From a checkpoint of a small image captioner.
Training: muon at rate 0.014, 4000 steps, batches of 64.
Data: trained on small renderings of single solids in any pose, 1.3 epochs.
Rows from block 6 of the image encoder of a small image captioner, named by matrix and row number. Rows with one number belong to one channel. Each number is 500 + 40 x the weight over its row's rms, rounded and kept within 0 to 999. All counts start at 0. Numbers have three digits each. After the name is the row's rms in percent of the matrix's.
Before each channel's rows are labels from the 100 images, of 14976, where the channel reaches its highest value: "strongest on" is what is common among them. Only what is clearly more common there than usual is listed. The data: small renderings of single solids in any pose. In brackets: how many of the 100.
# r30: branch 2 reduce pointwise conv (encoder.blocks.6.r3.0.weight, 48x192x1x1), inputs 0-95
# b30: branch 2 3x3 conv (encoder.blocks.6.b3.0.weight, 72x48x3x3, transposed, each kernel summed), outputs 0-71

strongest on: glossy (75)
r30.42 105:567509488496479472501515434513536487578469564451519536475482464529474598536527505563492459531489493460488531478515518486466573469514494461467482509510501488486497508501489477604475458490502454451533517444530476515471525486516551543565453497526550524460497414554519498513521602579510550470
b30.42 130:479521485531577508535464510485480490545483493491486567595534445507519458510490468570469467504545488489529528501476452522504536449524459530496564549485509504428478510447501551604461514535444506491434472585591482500445

strongest on: matte (60); red (31); blue (26)
r30.22 095:525512553505498586485480575519485482495522473438473484531536502521577481507461489478516537495519491534493529495475555547551480529454527521532538475475486417524492413454438502479385448563498488484513470495461519489467498502385558498484536486458503422632496481489542352477451491479550493450
b30.22 114:445515503432474486512486503456493502522482484521542500502445551465480538502519416471446500475478432556638468440466529416512501510510468457515542463546498493402486488559496504458507474492459592525475496526480469481531

strongest on: orange (32)
r30.18 097:592540527551494527553502498430538540464543512460531475466634542539556480512525442508504476513543535561521504505540520502504492473527524531549515587461465518530473538448521451450527510541479459501492480472493490567512516420520472553517508556515435412465366478467532574465570546533501503453
b30.18 081:544487512562479559578457522492467464440477470476510430437530482468491573478513573474484489473583454481448525490509493518495436475488461452489551488577493458547467542419550493429425500470515449513509496492489508539532

strongest on: glossy (80)
r30.41 094:529529512553553470468432550538538490526468504481507394561542462499510549470598613439499463517469508486519521463519445538446504458512531495512534551549598551520460491494557529476586483490456468536486474463517519508463517489505432481522527550509475496510545551478544554505530469497431485503
b30.41 090:484507469596472450491468419488456506521488483470466455426435440486423458450492436440477502451492522533397520529510502498520487528554511511478498472443459457519466480519490498467489488460613474458456465488505486480457

strongest on: orange (26)
r30.46 100:526499474475505483495431531522473449505597421508436534457495501487502476533505471421468576508483456481454492504482521446603429511488507500504505505425474474475486485498493468624476463508546525511518513553515494543443539630506520517529510526501485558509566533519483445484473463406404492590
b30.46 093:493491568575530489494436527600493469514497516537559444490469471492478571457456490548490476441418531575477478465478493449563543537499487522477503509508493568534440535534532481473457423438523541502541527459490516463478

strongest on: orange (31); checkered (29)
r30.19 098:406444520542455571572567481444522522559535534469476503497512472498506489480460492514519559479477547531520494531542534483522513477458504491545542455522486551499544490433509473449525507443433387464473490494428498498490512374480487479488472477491449506413502413532528595459505497515541524506
b30.19 085:479534486447514448510524449578445479482484510508521444485526427510424490470499503477521505476524518539421494534454476519458456532403483559452480537457547466543477564445480467485513534493515385475529565477470517547499

strongest on: glossy (75); bumpy ball (33)
r30.6 102:470591490528514397496519447519524478469456595514469509490515541483500537462598610642475515536518465499471475456554494501460508474574496507437513494598542490458450523433523584515467495483440461517466444511494486476456484516507484527433448493491552545552482499473486570483482541428504515437
b30.6 096:446515495561456514488504431489535542434505517497457505539432487477517513498487442540610428483528455436500465528470579473512459480503449464539470524477438447458517456515478437446541503560491464465497548527428493531490

strongest on: glossy (65); light from: left (55)
r30.37 105:527528488525514486507499512519495487525498549505466499518465498531499563508535521572510505502505524485483560520491455449479560495503512509520479455573460469531444484474485488503457517525599542469477509456572409490497684528502592417504504479535421437584485490485605577440565578505434587442
b30.37 105:455505497553501453523489505446520530431441494496526514474456490482557470515431523481523428474461487476561438448515528445450551511531511503489494515535468574486488480517534499593480483490556528509408417449516581510555

strongest on: glossy (63); bumpy ball (32)
r30.32 101:444579483548487410465455456472478511531518515468458500506459504452439590494532549579566510466512455471475476497556433450471469464504459526514507513500519420476437533465497550485479418544410449490498506466442493481467448505575532618461561518480527471472464463384487465471459569557518507495
b30.32 095:444465548432519501463465500499516584535553452491437458580503519458480527519481498527495482454522508430534558526495564521516452527485470472486511517513497435538465454497480434457521498556418440448526527543470552586487

strongest on: orange (31)
r30.9 103:516404531517459528511510513512477442551566459514392521517518494520501463444502524462495563492553518542513502547473461509521501501497519534591508532560469504503505494543499419419504470509447501518422472529456487442496449404468509471472474488436389376456448474488531538464570451524423476390
b30.9 108:545498524478518490455502511490472554477531451536484476507471435503452473472452631459469545516517437411521524531489483530487445454450506550525548535508500450507457519452509417463521578521466422517482536524505470545535

strongest on: chain link (25)
r30.15 095:507582503524519509535460471504532487537483575455415454443475524537487494486590516541517513486544524503512530474514524492520491460516485474473488417558501483502508517464492616454470470447454499520492529543617479475463502466487470419525479537513536402484456560456487428554413493473504504455
b30.15 090:443488492581469517500517505539565474510447513490456445491473523505469528461495422414491458472504524556503545478510488505524498434488495517481500505533492449484450416535608494440494530507563573466532530492466495395477

strongest on: orange (57); red (31)
r30.33 094:596503525517486475526536490520486487557451471454614409508545521503535547480578581511521442521493530465496507400539603494506564455473540536529525447477492490496409526526434466449485453554529515528505494603505436477468475503546529467539516443490515480529500514486548459442442507433473551429
b30.33 077:534476502574521523487451504493493438575525422480505436441486559498483486460526508485507523462530517540486463485498473534479450528478488539471541530414505482518469517538635481429538529524497510465504460568517455412470

strongest on: glossy (63)
r30.11 101:518492483502488533495480495428513521466491505516516509458429524488494633437575569508470388572513513486444505482444518461497507432529541519447491405436542477461451498515442451624512460516495467485479520563473502527471379525548524525524535504527471568487479491537529472513489524485471557467
b30.11 108:492496481494585432463457495550491563591512556482514512533530504472435462521532525579530557479511531508578509517462454528516517575531493520521581492487515488545489499526543548552523535460495522454497495607516487539445

strongest on: orange (28)
r30.3 091:549506509580485475527543497479568494525483486496502453507571491534559478419601538458478517505468529484471507462486569515437584432496533500544517510535507527469519398475545513444427479526449436509540529515545462552494525406500485560470510498554529502498476566548529477482462454481524410527
b30.3 097:554532498554449458510492486520514468467458530508471511404446422511459477440523490495518494454461517572439492500541508500523461522525527519529541528472522468586489549543540502538495485480624458425469428477517513544481

strongest on: orange (27)
r30.26 109:540456471512453418460507431485521474556463550439563531457488457467474576538485534493440467482508491487461479431474470520440521481530466500442431447526542500518523550503532561478523452463467462490471506441528480461474515477481491511485452467563557576447573488490469494541465577501451429491
b30.26 141:539528459527441424498547475494535503500487543485452615535466568535610441503543469524448532460491502405509535484493494506515488515528471469537558528450503545494537484503521514497516526490399537490503518442481456486458

strongest on: black (38)
r30.28 099:485536458472518499574515518436494478616490525505447549547461485495475588447496497460498553500438469497505516497525534446484459499445521480469515455498521471491462517433512538496494516483590516475454479533506548477549603459466491449503480444524478484491484478521538514485560503476506450484
b30.28 123:589496515451420422516548430424504512467432465433532538450454481473527505520445554463457511500487475502454438463523546478506536502538520461492444498475532552438493504524489545529513516526461505493425447445506558528498

strongest on: dotted (29); orange (28)
r30.8 097:531469490470469518538515456481468557498524559509427545503497510509520444492467513520513508518513506504512541506468509534579543495485494503499480475488461522462547526483531473448581536525454462544445515549506557511509401509517375393422522521528469590431499475522443507543478432413541479511
b30.8 088:500463427419548483477480514484509474471533517491537538448560459476482484488519558476514469505553526499397504567490504453519483479491498541574542478453512453617460541477564544498550538508499431520450517476562520525527

strongest on: green (38); red (28)
r30.13 105:498501505513540599551475514482513539484533449491444503520524506503558485465502475411498491494596502544470482539459523520468479499491464556520565451439504494457508489476549496544512532548499483484482544561511417534452407573470532467413548504440454607570536470528474562538312545484495508618
b30.13 107:483470521502532462482462473523488465469457484437546480510490483495484492486553407428497466450442555521455509481501493432543555553431541477524533403511438497533474519572460478481498414459561505516444522456470540470520

strongest on: matte (62); orange (40)
r30.34 107:535478530491516497532512413504546552561453513547478534532564523504511524530486472447508563552503498520491518443521440549480527566512536489530498479493486531467532430510451551569535517424449523567504491525522474536411449569550494601553447485486513434452511610448507468483491466501459546519
b30.34 090:482519499473609479513482475546501542501479532530552549489370524521439561440577518515497546514459485524489484459449529535481473485417533491513471532494475499508500510460428503500538471491514491418550521431498487567466

strongest on: orange (34)
r30.38 103:484460498489498522520468470480514527479444528541508425507507454574550468508495554530451496537463501492479492391484469478441504457425518551528479480471527494509505556508561479579524535469461564500525518552516519480520432490528558546516521519546484521459567499508526547537452530510576485560
b30.38 107:536468445551474496489564547484555389461468516492455581462488489551464493431531471529497432502481444490483437446448467469504462477548467484477479516467509444441565471501566463500470455518526474495479422452519511513487